Weights of a small image denoising model: batches of 64.
Rows from block 2, named by matrix and row number. Rows with one number belong to one attention dimension. Each number is 500 + 25 x the weight over its row's rms, rounded and kept within 0 to 999. All counts start at 0. Numbers have three digits each. After the name is the row's rms in percent of the matrix's.
# q: attention query, key and value (stacked) (model.enc.1.1.attn.qkv.weight, 384x128, the q third), inputs 0-127
# k: attention query, key and value (stacked) (model.enc.1.1.attn.qkv.weight, 384x128, the k third), inputs 0-127
q.42 026:472496481488467478459527505482481492486501531489508485477486478510506441517483457519532509467524518490547527499474491474510462502504535544488529523479453480521489480514519500484483484508543534465458459468513494546504505485463479514497467522552521512480523484490537522516473476517464519477470470514463474473486488558482521522533519473489473501490480459473462506505483479540515509480492
q.43 016:514515455507565496578481489498497516491460460531513498497495512490501553483506528494467533494478490533481492480515493488488522490510510490532505519497576482453554511491513525524489510490470506492551540489509472474500475541521510469481479498487479503487490505509477481486498545479490521503488493498480505510510506486519509505502504481556499517465504498549490512489511407517477501540504
q.44 017:496453484523462503426519475501489517501501527469532495475496497521498506501497436496495505488471503469508512546483502469518474478491525504500526544484474478485502453539496536526481499479493542475496509523536500532486480480494525498534462515509489509498489486523473544498463474541507515513510510485493480502455457533522504535511501465420490475515488486501528534514432496512515484487511
q.45 022:496508498503516506468503508526502506507556489514474524535531542478543531486532499473472480504487462508482484488499525534487503497458494485505480474521513523461522525451475464514548537483460477522474518491488513474530537514515531511489523493492467457518454516549471490492535541483508506523534527493543528503500529472523500477472481540510511498507524543535530503544524519494475473499540
q.46 028:514506489466524477526478489474484482500477511491536461497466487531482485518472501525545529505540524498481511518457493468528515506508527517507501524468484481510490465532527535482458513529520511500471478483520478515468474472478455514518456536528502530503499465462502539538495482518483520452483483525496466483485449508495531535558550452493484488482526500496475501487481476537530532510476
q.47 107:518525527520519527522479529528527523526523477521471530522530526472524526479532519480472475525475478524481479477522522524482522512474476481481483466519527515482517534471472466523523523465474479523530527533480528473520528526527528518467522472482479472521482524526484466475522526466528473531527529485527522524527522478524477470462469523517523520521516530526528522529526522470471470510520
q.48 056:486474480485481467472531485461483479474469522478524471480474476540473487532474484535531513477529522469512519525469469470521482482520522524514526519471475472521478482524525516473478482523527530473482476487525479513484485474487469476516492527529526524471521473474524533520479471532468532478458471520474479474481475516468535531521532486483468465471483471461475482468476479526519527490475
q.49 099:485475475480491481487520472471471482478474518476528462477471473537478473529472484525521521482535515467512517528471467476513486490520528523518522528473474487518476471523528526478471475530525522478479478480520472525481461469474475486532481528522523526479522478475519534523474472540474521470478479532475475474484475522473528532544534470485474475477484479472478481476473476530536523484479
q.50 079:520523521540525528516482525525521529528523478524471533528520519471522517470521511471471476532476484530475481475523525523481521510477471480478488475525519509482522528481474474523523527459468484529522518523477535475526520519520515511468513465487485466519481529526486470480519524467527470536523521474525525522525533480527472460460466530512528528529518521525521525533524514476463470518525
q.51 067:476480476476479482466525480483469470483479516470531465472468469529480475528478470523528521485523517475536523524478477472521485478520516519524525520480476489525475487524524524474475470522522521483468471476532474524473468477473468472528477526513521529470524478480526531527473475539475529484480476516480477478479484532472523530528525477479482480472471476483472468467472476533530525477474
q.52 080:483471468477480481482516474474472475484480521466527474488468474534476470533478475528520522478522516471517523525475481474511485473518520525515525533470473480521480476528524532477467480520518524475475474472519471533474481471482476484529482525515522530477524471466529534523479463533479526470474463518474480476482468521482530533535535470479473481483488479475463478476472478525522524493474
q.53 091:483475474483485477475516475469472483474480533473523472483477470536479469536471479527521513487531509471503519527467473476519482497517520512515524530477472485517476473532528535477477483546519526477468474474522474530479478472483468487530481530502521526482518477478514539523478471537482518474471480509475484478480468523480532542541541475483471475482483471469474478469470476525530528496475
q.54 085:480483470466484476473520478471480479471474520478524480482472475518478481527477476524523533470523526483521525529475478479524474484525531524521520528470471482520470460532528525470477473526527522471470472478537471521481476471480467481529478529520527519470520474472516521528473480521474527469476483517468472470475481529474517523526527476480473472482474479478473477475472476512528522470473
q.55 171:484478475472482474481519474473471479476477525475526470474475476531474475531472483524525525477528516473509523525473475474521481486522526522519520526477474483522475471530525528473475477528524523476475473475522472524476475473476473481528478526516523529475522474473512531523477475533475527473473476525475476471473471521473528534533535473481475474474484475473471477473472472518528526484474
q.56 080:514533528518512526507479533531530513529518468524475538525521525473526528473537502481478471535475486517486471471528531524474520504477478481477485474535519514481523535467476481532528518473480472526518527531482528473523522524523530513472517475480482475525480530527488471476518526472527471525524528482525524527528535479530474469468470530518527527525521527526523515527535526480475476505526
q.57 083:479475473479478478473517477476482475476476526477526474476480475531483471533468478527528519476527525484509517519473478483513477484523520527512524523475473487522477474522522519476473477536529532475468476477523479525483478473475464480529484523524520532473517475475515532523481469537471523470481472527473480475483470520475534535540532480480479483466482483480463476462474477527539529482475
q.58 041:518524528526521517536491532527529543532519489511484524521509520478512525473544515482491474522477482516468477472534519534485530527484469486472485468502522517483513530483485475530531522474477476536531528520472529474523548527517524531477527478465488470522490529526493480476530512461526476521530525466525520529523533474539483476464470514507526513519536521525528525521523521486473479529518
q.59 028:535508508536555520554494517531522527515541470523467524523538494475534512474471534479487496516465466530481463465538508503463524535482509476483467495516530514482531526483487486497510523471475492523506527517463523491510545516511516533472531481472476466525474514515503502463526492469515498508523519467507533515506502492512517484489474510558515526518536518508496522522499508443479492557516
q.60 095:485482475482485478481515473481481478476477526468531475475468473531477471533481482527530525469530518468517523522479474476519480491522526524519521521475468484523479466526528525479470473528523523475471478474529472526476473469478466477532477528512528524479521468472516531525481474529479526472474474512478472478468472526477531531529533476475480481477479470475473474475473479514529529489474
q.61 082:514526526529510529506494518526526530520516467527475541526521526463522525469521514474479469524471488523498481481527523523479519498478476480480481470531528507478534532475473467528523517467479475519521526524483528474521526522524528516465532475479473473524482526522491466474528525474522475539524533488527525534520527475518470468462465527514530523521513520520527517529534524488470465515526
q.62 022:505511486538492459502478489492491473464481521439503490459453504529469485502482543496522513460531517524467506520468475461520501530521534521523528496463481442514495513529519554476501501510531510461474467487506467517482491476482464499511495534492513512462530493473491514539510474494498509460482452471496484514493482525507499528495530472556458459477520474462498491486515478526504518518485
q.63 156:519531528526516526524483523531525524524524475527473524523530529468523530474530522471482482529477483528486477475525526524478524520479472475478477474523524517480526525476477472523527525468475475520525528525478528475523520526523528518472525474481479470525482524522482470476522522464524476525529522481525529524522526476531472469461466529525524528528521523522526520524530524478471478515526
q.64 047:542532502538536528515472521525506520546518467532480516523521528479515491489513512463491489518487484540479468477525532533455530514475482482482487469510527527481525524475487451526520506470477475530516525516490530469541514506516504523496523478479494509546467513527483471458526517483528475512512513464522524511528513475524474484481467523550530516506509520516513523531544540463493471512530
q.65 100:527526518532522524524482529533525521530523479518478532518520518474525524473527530467474469521462476523489481479526528513481524530469474479475467483529520506480526534480479476533519514477474480524536534515484528482519540528522528507480522476489476471529475526518479467473525518468522469530517521492526529531514525473526473479473461526518525530529524519525531514521529525476477472534519
q.66 059:521509522522509520521479526516531529527516497524472520512520514479517517489545486485480480511462430507464480478527529530511506504485476455494487458516550512476517522499482475520525526501464491520522529528466530472515575536512525502494518474485496489523459506535483451484525530466524487519523536460525516528504507468516484479459491520487513515512519527531522509524489524473466483535510
q.67 033:507464463474522479479493486505471513479472495484530487491494495506482484475463528516513512489479539487497521523469473484509485495481562530505514566491507479478513491544534540491473507537513474487503497494497486505494495481483490532531463543523474538474485472485464484537470489528467555488474487551487479508474493538484483511527504486479498502509500475501503535487473470507597470485483
q.68 031:486516509429460498470507516486506479530489498487551472499469500531479501520494445510547536484506516509493505455491487494482506499480486469505468492478474491505489474524528529480521479537509501488525511493544488523496474486500497566545487532514507533509517494526474513509485494530483515460505502510499496480469488501477481520553531478440508487516494501462516495502478499536568508425501
q.69 123:522527523527518529514481521533524528527526475532470528523531526471527525473535515479477468528475489526488477462519526517477516518481462475478476470528522516479526527470475478525516522467477482520517523522491525483530522521521524513474527472493481472525483528530485473477515523470516474527530526461522523529530524478529479476462463528516534523531516521525531517533531518478462479515524
q.70 041:502552528518518505495477501522539515503512481518500524507517543435527521475520513487480490504488505518510466454523504511484526518492482468468488494503527507468528520478475480523548505466509473519516528534505509508537536520503525506475532488490477459532496530529483467509517518462512489506547520457545535532530511494526487456436476509534501516522526524518523493506557539503489481508524
q.71 036:476500483477521458465502460501475517464474499481550473499503493496479505507455496507517519472504582486510504518498480467514473507487516510524467551494479488517482476532511507458486459483540495478515475513561516502482468474482480493507505537542537490468549490466518528535468494496478519476476490525495473483489472511469480521496505506484481489494476493482484462474471467539532495473447
q.72 025:487472495540501477533468486502477487538524535495515515448507464508478491487585487543479480494501470466512482497471489486495495528514519455517503465509486519505529499502516485563530534486457510480495505513502480463470506502429507450502503491512525502505520479497495507485523462475495497506495511499492501543497493488598494490501478489518525517525517481495507515520511494480476511560500
q.73 035:502476521505464492453627514488511510520487509498478508465495500511512494538504411510474484495493473485561478513525522503503533417514514485497511518498459528506520511485469495481506497499510488473455488495482483512501531508518534506492519482497495480497506512522494484517501488529513474531497483563512479516505548506481527511535525513474502482511486500479497499497480515511501491523499
q.74 159:475488473476475480481514480478477473476475523477523476478477479526477473526466487520520523475529528480522524526470474475511479488519526518521519526481471481521474477527523531473474472519525522467469476472534479530471475473482475474526483530515527525473521475472520536528472473536476519473477474529476475474472471528467524535527532472481478482465478476477476476465481477518534531495471
q.75 024:533471524519467512483535485500506486501508469463501563530472467490507499489488502517516535518482523496514476449555479510505530477484525531476506506494500469536505502510528530523473519503487485508482521501473472494510472529500508473493522485556501468497466513490517524503513481520537511530505539527458497505491538514472492507492523527478506455458556503487490494519469530568559502451524
q.76 046:509516521527516506476543534514510518527549481540474514497518523486532536483515479469481478505468466518533469455524525539462509490470484476496485506529558541453518522466469487518527527490458470518509521530499545512528521534510513495496519496484462487538463501514460485474522521507516476518519537539516521507507519504524475492516495544480497514523515516512546510544514507488505469500539
q.77 041:513526506524517530528486500514517539503511459524472520523516505444523517454509499460495503519498543514498489472539499513488509508502476510493475456532522518495542504468483456524556516436496470514505517512516522476517472528527545520482503480504482467517496531519490476476524512468516494553523518499525517537539527481522458469479456536534516508521503513529534513540543512507500484503511
q.78 086:490472478474496472503509481475463476468482520464518464479462492522479477522495501519533530474529525476502528525468482473511461519523523525529523528464466469525474463515527520485474472517530516481452471473531483530487452485475475480525473531505531523469527478480528526524482474535481517464474469502478473464470481519477518525534529477510476476483476474485470479477494474517512528499479
q.79 061:527527514522538515529484518539501535530515486525467528542513524450516514455522496478490486519474496529491477477502528517483524527480477495491482468522525499486528527469466474532517517468472487525506515509475520480502505520528528524454523485490488468524476510538501476489523516466517482527530523457532514527523522476536484456455476521530536518532529525530513523527536524486449473516516
q.80 125:513524526521514524528476530530520519534528475524470526522523529469523530474526508475476489522475491523486474476529523521482528500485477480481475465524532505480523529474481475529515523479481478523528518532480532467524530530522530518477515469497482467525483522523481470463520530460526480523523525464518522523529519476530472468459461523517520524523527527517530527529534527477468476519524
q.81 083:479477485478484473485512475479480486487472523479526471467479470533482479536470490526528524472519504475504511518486474464523478493517529529511515525471480480516467478524526535478482476542529525461498478481513470537485497472465462489532477530527523527479513480466505523529472474527471527479475481527480473473479470533473528532537533488469472475474479470469476479466463473521525527508469
q.82 035:497522503475522515531433541521508502510527478524518513520528524473533528475518544487486520524483538523463510478486525522491512503451470491492482449508532494499551523492516434510526524498465481506542516523515513477520522495498501519505511520512479497496516516493479461501523514476518501511524520443490526496542509495521449468454451533529521520532502511481531500529518520458503472482516
q.83 141:483475475468488478477516472475476473479470521476523472482479477523478481521470481524533525477524526479515522531478478472518479481522526524524515536473478482521474472522528534481478467526522524480472476475528470536478461476478479491528473533515520528477529482478516528529476479536474523470475474529485478475468480532473522525540527479481483476474472478480476480465474474524539527484471
q.84 024:554481507534534507496512494504525528492509493524470510496505511469499483464476566477471478541492471537493504502494485478493450543462493527472502495496516515480513522515494515503501494482485486502547507518509454500502501476488476547444524479544479528497468496529534486478528530504455507529534524546514516518507500500520481471493470571506505487486490508489496473460544529492542458486474
q.85 059:486475468478462480469530491465475502473491525475519487473473463531474464535491434526513502488520498461535503528458474493513486458520512510510519534470460502520478474521503513473479489549516535476456483476521472523483496464474458481527476529509533515487522480468523527500476471516485506485489482521478478487472491522487530530546533475464483471484488480481465487479480474535521523505498
q.86 030:500481472460511454524467487497494477486467529474495480472480477525469463545500513528568500456548503476485524514518503463502481508515528521519514513483500473549534507507510513500494488477500491476490486501460465526485533461493485495515502504525516537463538483444525526498483472496497477472456461468493485475465468495529536522462519476500521488508511484462489486484491476545484545511479
q.87 085:489474468461481473467525474478477469472475525487524475484475480524478495520474477513509515478518525484537529536470461481516491471512530525514510524461487489509471475526519532490481486525508508488483473487522474536469463474480476478526473521523506520483518475475514530524468473550483524464471487552469482472481471532488524537543528471480472476483482488479488479480483473543540521477469
q.88 121:521525534521515526518492529530533511521532478523477521521529530467524529483523514482471474527472488530495481471531518526483512506476461478480471466526530534489529529470471465521522535478474474525529525519478524470522530524522530511474517477489471477531477526517476470468513528468520481523519525486527526521521523475527470472475464526519529528521519530526525520535527528479479474508531
q.89 199:478473477474475479475522477477472479475471525476526471478470476530473474528473484527525519478521521477518520526477479474518478482520529525524519528472475482522479474527523522474474473532524522475474473473520472526480471477484473479528479529511523527476521473473515531525474475536479524468476474532474476474475473520477524530537535470476474477480481478474474478472473477529535521483471
q.90 087:510537532542506530507489529530517512523533472523479535525519529479526512482504497465472475521486499523512480466527533536460517507491464466468482480528503534472522538462478463524520547469459480525512528511489530475519519522526520496469531460491484484520483526522494493470520508473525472513522515481529535537508521471528489475476468531527529524516524518522508527525532534482476482530527
q.91 038:525509522466473521507503511542519508525526470510512492531522518494498529438463535476487525517489559521499494478511528538467505478467461478485451477509538506495530478470522483518486561479449465507514515498535498488506472525526545489502486473509486504503498489527468494475515514483520506484518515505515500468544530476533469484497489492507525538513512521525499510506500520484521500414544
q.92 173:476478475466481476468533479475476476476473521474520472472478477528473475532474468517520517476528520479525517528472475473521475474524527523520517538481470491518475474523520529479480479528525523479467476473517475524480475480479481484524481529517522527473519478480515531535481474543473520473478475532476472477480478533476533528540534477476478478472482478480477476468474476530527525494474
q.93 026:536493488480524497531434495490495487445500519485520484480479466495458495528479544523538517499508501469450515484504465476504505525528503556519523472459524481507488483498499522468493482491527516515535472529524496491478505490496513509519457492509516520486520446476539501511479492522448521500476515486501467509506497482452488520483502451529491454486453480462496465452512480446490512506503
q.94 154:521529519526530524530473524519526521525521474527476524520527523473527525470518521475481481522476483530477475471525522519482516521485469477478478475520527510480535528480479472526532521473480478522529524525470526481527528524512526516467523471498476472525480529527484471468519523455525473524519526468527524528523524477526476471461465522530523515523517526523525527528524525473461473516522
k.42 053:485469483499519529502488476479447462507486524446505503477469466500472456494500469545538500506542524462489545545503465467520493469525512514497504500486474462520484501508526527494481469513527538505489510520498469525483485495494481486512480517532536540518532511488541517525477469511497495495503471488488470476503506535496529530481561496508496480485482490480432479487463530531478554481496
k.43 042:505502503485515489510439503519478529471510459555469510506542515439532551502501459462496518524473503522520494534528506488501494531502473536528477472545532501478526513475489479500513514475473510530482479518531500516527514534529546504469516488504483455507498510528484495510516490487530472529518508480513549538535539518494479480481493547512518524509481528552514546522523486484496477500520
k.44 047:502491483471469488416576526481524497530501528496538493480522481549479482505492473476478461463488546476524510518453481476470482483508517479518501520495450536498472485529502510500481515525518512472517491449507515484503461491477492462520495479507505523490485482501458544490488479540475520482484494535480499483463472481483516534523509461484492483492503452518494472488468473529519503496488
k.45 049:503486473460514479473519428469456500506476504501545477496462499494467485498462477522534553495542516485486540509478479470529474466480509519524517525477459479485479463524516501455468496523521507484456486489503465522499469498484463494525500563499504530470503477468522532533478488505493512481486461500480471467488482546478514493491538482504503493473474494511472476475469486520484519474483
k.46 038:475509512490462450481542525475480514470483525480465489484503530513492500531471511513502489462501483501515506567504510504502489479522487448521475520502457509530520492517515504513467529521470448479451469480534504532468493472486486515498479491542509548499516476467466507515507506511463494468474484579499495510468467494453515500517487475474505507492525507496498475460520447463521512518490
k.47 057:506516537511504531510482507530524509511533473542491527505546529506523540498530526497475491535461509514468486450546533538488521530473477501492477481517537495487523541479483461529496518487492480511553550495527537484516533529511528507481499477473491494547504521536478477491538528483530491512554528490512490512525521466495480477487473488494534528521506526529538517527526525463503470513509
k.48 065:495480474495499461480508515475481488472494524467530497463475469519463480519470490489512500462527537453508524527463465471526488480527546531510566497458488493520451492509522530480464474506501542479475485496505488514488491462481464475486502504520533504459516489474547507509452453502477520486474488500475460490497490524497522517512507492474489468494470473463454497473491459512503522523463
k.49 097:476476470496475454497519480471466475486477531459534472475467474517469464532481482502509503468521509465504519536483475465513480498530512503489527517460470519523491484521507520490468487519501521473495478461500476514463483456498478485517489521506522520443523471454513520501477457542483504474452482530476458469470471523493510532516510462489474481501492457466477502488488453526516529484480
k.50 054:515519525519510585508481505499527526522518485519487534510492533501513512495499494482476486569473501513457487469512508542480500509479508489480498501566507477493508524487505486521494518490483498514537523519495554478529501531486528518490496490494497511582490524542487493487515512464501493534559535451519525527513540502524500491492477522484533500500540518498487514516511576508490477506506
k.51 078:498500470477482464480532489479476478476496510461511465463455452519474468530467474518503506459500497471540510528481468467492473486511511501508520527457469507533465494524526505492478506534524499465476477484518496509467495454493465474513491498506512532458496469459495533507462458530484506476468493508474477471461475516484513504538508464488478465511493454463473500494488447526518515506465
k.52 044:480507454490497455510449477486494464461491505429480477501488458495480496529487486506478490478504473462516532488491481474501469503497499508505518518501532514520471509523499505489478459479518535451520474512524501531461513476536478520497527498469489536487514498456537476543493482478487465517464469479451471514465469516469534491477505511497457470494449467488465504499481457506487531519480
k.53 104:497482458481484462476530478466480479477478520468512473477483489522470465520500496518506505472531505463538525531470491461517471482513525515518526512464490501521479486542509520470468471523516518477504469487505471509474491457492467496509489507515516544449499476466509520513475477531472516490455476519469474476475465505486519532522513477493467469483499438452472478469479444513502515486463
k.54 079:456498467473475480479540494478470489476480510468510479491460451523475457532477475507539520460523501479511499530473508488495477489533521493498511529469461506520491475525523528481474483530536508461461488484513468542487481474491450490516504524540506546494502467473496533514472460530478505466487477533475478490460472533466526524497511479480487453494503486486473501464485493530523521487472
k.55 113:472484462488489439490525474479466485470483527464525475470468471515465465516486514508522501449521498472502514523465469457513483489516509512505523502454471496527494472522500515474474487505526507470490465478508464515466490457483473500516494515503507520444514474450503515497486470524477501475445467526468463482482468505487511520516520478488477488506492455463476491473471436517499514501474
k.56 050:526510532502512567513481521526513513514522490541473544528513529510529516486501490493502498544505504518508468463527527536483520500503522494476494488542515514475501539452483524527531527477492495517509529505515513498519520537512501492479503517482495468579478531535505492496476518504543481532544553485522518520514545522493499480468470512538516504505520544526493508518519566489506513493549
k.57 069:525493471504496443503528491467478484488494520470511483471469483510469469534491496507490511449529512490529516525468490457501493505514509494480503492449498511522452488518504510484476484516489514472495485481499478503468496434489460476512488496499508517452514480447508505512467460521495516462452469518458485466480451509493503534541516486481464489504495452469467486465474429496497517510495
k.58 050:537510540498530535515492530513531533542506486516496505526514508474518525488505508482479503559489507497477514468529506564492494532461504481520509459512551495511508517471501518516530512483503500519505523503520546473530519546514504501507500482485519497544498531548483489497513552479516514528532543456509499516529513470514485463484467488505553506535472535526555512527518537486528477515529
k.59 034:501484537507440566503511493472513515508507481533496516499511504513529527517449496513482537553490525507480515506561470502476479470518506473489517498523474480517512521474492474504501526487492514483498540507479579502449499526502517497495470454501507494501513484507507529513508424495498495489533464486542548480496501487487534516527561482488515504496512492477486538528470486494524522486528
k.60 089:485501469484486462479523484485482482482486520458530465492474476508473467525480490511510523454528511469525539541461474467513487469517532501500518512458481518534484478526525513476465478509508511470483476487518471515464482453486466502518485516517514538466518473467495532502480486514473513488465485517471460470467468516476516532515510459469466475491479441462480488474472474514509523474462
k.61 098:517536538530512550489496523518521529521532474540476544524535523475548544479521527470480496552484505530491465485526512523491520502485495484475493492541519500462521518486488484532515518483482487525514519517496533489522508539500527510477519483480490463542463531534498480490521525482510497528527535481527539536523540484518486479479475517497526519507509531532531529526522544471488472534527
k.62 045:487513536497449521484488535517524503501496488487478516533520537494536498511476491454466509549464538538561472486515503517484499459512522483493510467535485477512515496469472484505492560490488478507461506487514508475521491477474490470462454491514512507498502463546478493487493421482514487469529499519494561510489515496491486496524472492507508481541493531509524508532510554482498485524531
k.63 156:510522535515511547513477528532514518533531482537484537527535538492528538479512510485495497554479479523485472472540534535489514517492490488496483484532513486475518518472486485522519513492484483526508527527490536485531515544504530504476513488490495465564491525546495476487520525472520499515546530480537536518524537497510481473478484519509537526509507550530515523526529561481489487505524
k.64 073:512535553501485534522461525481493520491513462539504507528528531486547506487516526473492509543511500517479486484520502544459501520501496489462484511530515509489534518457481509507524531459485483525487527523527536480524500499510506525478514486487506461553503548523487480488529504481505478497554485481542552509511516490516490444473490545526513492511516524495515533506523565480466494511536
k.65 129:510528535552506534509514532521537514505533482542492540512528532482548517500511518472474474541464479515519475485537526512487523513493465469482501476540494526479504533484475469520535516477474479517513522511481543476517519537504537513488527465485484494536480528518486471472518523485523476527525512506546554546503533474508472473490478514499523525520516516523525519523521545487486472519522
k.66 095:514517531537493525475507547525563509507523508533479530536529475497508511488511506494485480518470457495501488480524522558520522510495485475494506509534509502487486557527450472514532529497502523528501513509463533456507523543515515541484530485472483475519463532515487485492521527476523484535540552488531495528511507466532491477492475501458525512525536538530527525508493534495482499513518
k.67 066:513508488513520451485490485482504510492515526515521488503528511465512528498484535503450515443478489526519527510490522482526476517503522485535474479490531503495505497533520465489515491516510475483499495528522495485477509443488501516538472479506457542433507447463450471519484519504485530521460497537488526505467464489496480493511483516496468502517466436477511472520497438466523460507490
k.68 071:488499489449480480472472479507473479481508487479555441497452495504464482508480486501528535449527538502492538532484468493483475488499501505518499498465475504526493464521551543479495463511536506485500494480548482484497474483499488486550459517527530526476525481487492533520499500496490531472479459510477473438465470500484495499503521485500466481477479485507485519447488483491508535476464
k.69 160:517528536520522544514492519532522530522517473539480537526520528476530526481511516483489478558484488528491460484529521533484516505492484493474489485540516510480528521466482488518526506472491479528509520515483528481534508539515533507471514481498488460547474529536492481486522523478518471528550539467536537536535545493506480480475493516510513519510522548524529516530514543493478478509517
k.70 083:519549522518510558516492506510535516528500485545478542519505518463529525475513502477473496534484485542495466505522522518487533502484499485451472502520523507476500507500484503509534495493516488532525522526480523501538527529524512543470540503508478458530469515537487490494511541487517503516551548478539543532513536482509475473469482512525507517509526542522516508506520575507495491491514
k.71 053:485520476500519469507503497487490477501473515515482465519525542480490511474519526476509547457511520559514514510506483447513525505525541510528483469518514479505481497523530548482501410470507491492543476475511490487464500525505544532503461545488480515462506496478488499503479515490462551515447469523515522494485492542497495473458485502518487503487464478484502497472530472508521505499463
k.72 050:489487498514538551473485508498518499469535526468524530464470455527497471535499484522501457508517500453520517490486486508480446496523500506498534461511449536512500506509492465541510519513459540481487497494512532502480495489504466444499492485527521518570516465525524506453477451533512489502527515507528466551505486476513506513524515488460486481494531477487502498516480550491505493517501
k.73 086:518448460502535464489513495481493490477455522456506517495471457513478455532506491535509478457516500452510520525486466455525496497507514514523547522467460478500475524496500508484480472535530555498485461483474480511496509504457493484503529507499514528461502487485537505518495492528484482524466460510469450485488502517477543521532534493481510477471475464478471501477470467489502513512470
k.74 134:487495469487499441499498477500460472501466498465511466474486489509471466501497515498530517446524506496526522527472485457489497493513511503508503506465479472512497499503522519479475483485504497481492480480514463522481495443498460491515498525495524541437511477443508520502483478501485512471439456514482494471463452506479513528491510484515478509478493425459472488476497446526520528507477
k.75 049:504450497474448531517517503508507499513543505460534524489495479541464520516468451510477521527512491470463474479487507515469478493503474466455494502488502545518465460519523479503483505532495534503540531462541520513488513524519505528551475489468489499493514494514474528499507488527498556499513513501452486498486516493518492529524512521477502507535527462506522529529462489553543519494545
k.76 059:494525504472502485462530525503504460479560479512519469462525481491524511529490520492536476493530517525575503497504495511490480495479506469474513503527457528493509541492468452525463518497481470482443474487526536470479479523485495454511533460526496535500479486527491513456475460525488472497484498525531519446497495495508496547535496495503500500530497537506498514545512495496510502482540
k.77 060:507509501491511530546466474472469507547461475512504531488462511504515515489489504489513547516530542499487463528509510508469480522535517525501455492501471478489491490466515504505504465475507465500462468511536487540519499573477533491480469529512515474556518534537513504527490474515498504477509521516509477512508569540501504497508497502539506455495491550504470502467500541517539511488483
k.78 082:488493468481497466528505488480445466491490502436492460488463527495489481492504539484511531451535563497527529508481469481494466517527505531516505485481475488536484499503525490486468510471502470479476476499527486500470475464489473477466476489505517500467559478460530507503475446514483489488456461489471504473477496502496499517510481504561472485474482467465473476502520462506481488489502
k.79 060:514518526507501532486521517496506539479493480512483548520485513496540522495480509477478492553489500510538483486548519521501503514510498530467516499496485529524513474503490483525506520490486504525444480514505540491524484561524510500457500480504499417546489516539504479517522492482531500472555541515519517539500564497508520462504513489496494471502509559504522508523532562513497517501509
k.80 148:525521541528498543512487533511542518506523483536492522518520523486526535495520510484489489546481473511488476469526533533487516529486479487474485483542509500480511530490476494525540508480498495527495501520483523483514521554510534518485529485474482459551481535542482481496523536487516481517552533482530523518528541483508487477484486517505534506525512568536524510519508564487469487509525
k.81 117:495465460495500440473527489499507477485480525491497465469498472507490474505473483501495512437502509493515510524485481466523479495509515510515508500472495502513476501537511496477467469530501527470517483468510484496489498430479455466525490511521503535455502476463510530522474475516493518482436472535469473475479449517487512522505504479475478496489499429476486490479484431521521505493471
k.82 055:534509532470450547477484508509507503516510507547504479474531533473518531461511480482496538499470519545497533475486531525518518500512528523523467490508528492477519495497526520490523483509485480526504516494564504469515486524519528488501450515508511484563475470523447494507472506505487555477540533498508550480518498500499465467487486510504463502497487551514525515532487555510500479469499
k.83 148:482487459484501441499499475479456478491465515465511469478472489508475474506488497504509527443520515489512522527463475460511479504525523525525507506453481492532496486512526509465478471505509501481479470480518468508478489450485470491513473507511523524436528473456500516513487466512477521472449465518471477473469465518491516506503504483499479479482490451460468487473487441520526512497469
k.84 055:461487455501504453492517444504492509477485514521517466474505490471490493473459502484491505496477498529512461523485478481528489487487558518520508542479545499479530444521506490492470506535498487466513520510492493503517502455466484509523466536527494542438494499483492498504465511513504492479458465554470504508479476521480483515527503519489466505487535439466488510479488463491546464510488
k.85 065:478511489492474467452541535491512489490519516452490489470470468528473430531525471515538469486540502482512519510504488490494491494507491480469531513493449548509484509508490481494475516534505537487446480475515470493491480446500449464517514499486508546502486458500499512494494480520492496511501513506496464525485497489502565501527506467469479462495533432462492480506492479499527517508505
k.86 064:507522522523516523512528492488574505524510497529459544517552521486542509519544505496466482529489468493505499484519485514471530531486492475462504459525516500490501538449455473538538501473477500530538519502467528491523544503476530497472507500497485477542499503517515456492517520478521448525511522474516536523522515504495510517464482513518555527501511509529529504527497514494469488530509
k.87 113:491504461463483451483519484485483480478494515487522453479491497513474497517499490498503511449536513501539530500459495474504488470500523512507510489460505504503497481515505471486460504514492492483480489470512473513463481449475461467536485510524504548443516458446493506505472474520478516461450496537477484454472442535513520542525512477496472499489489470474499474484504438513508507489502
k.88 085:496500531485497571502491521490535529516520489538497501533527518502533528495532481509500499562466502505498479478514528521492512491509498494498488513545490499475507518479473504527539489508511491528513519495496534516526510564487561513501524480498479496564480519550477477493510535498505489512549522501531525513523535490501506489518500501490514492512516578543513522496488590491493493490497
k.89 251:478477453475485451487511477483473479485469523461522464483468480515462473513488485519514511450515514483522528521470477465518480481512520518527515512461488492521482483528519509476476481521515519479492477478510469509466489447488465485523491519512511538454514467452505517519480474513480524483456460519461466470471451521486521523513514479489476488478481448470480476477489448515514510487479
k.90 106:506529530518490565488514517525511512514530476480491543513488513507517482514510496483513480552521482510522462478534515539447517512491481476428500504532460516486520524450489490528506504478486505513467516488521511521513492501523492498504555504483500477555482529523501497485530469524522449497541489491553548523507531500527513513518526513517521527528519534517479515511521566490507518507518
k.91 092:513506525439485509550463502511475514508517476511541441531495544498499543484516513486512545516497525535463499487482506531458507488482484490505460493513531494479523461460538492521526493478514451524514537511525524510521476524535529534524471523493493475538521518518441485485527522517495524485529519495500498475529524490516458508497511511533515507508509543511511531499489519481514505434513
k.92 219:488491459491502442482518491481465479490474521462511470480469478525468464521482493513520508435527516485524521515464482459506482497516522514513517504461476493518487499516514497486473484512512520473475469487503475516487492445483463488513499511520517529441507472456517524512482461519472503482443460513473468471469463516485530530518520484490481481481495452466471485476490444518510523486473
k.93 054:486533510548520508564458496513499494525507481515485532525507508443520530441497532491481481528498522535458512515498517529505501510518508530503491497513531492509524493480482529503513532440496473526514506543504511501511493525506547506422511498474496449491513548529529475488518535491493505519537532499500505527523521466495489460437467497541488494495518508520529485500506482487468505517505
k.94 141:509524544519495556510498514521542529499513487544472540519537526484552535490496506470478487550475502526493472492531523534491495508494481499468491479534512518487509505482483500533524506484487501522513531526482528484519506561503541513470504490498475458542487534543503485491523526491526473506548542496539534532528540486505484477487482523503513513513520555542515518513506558489486482510502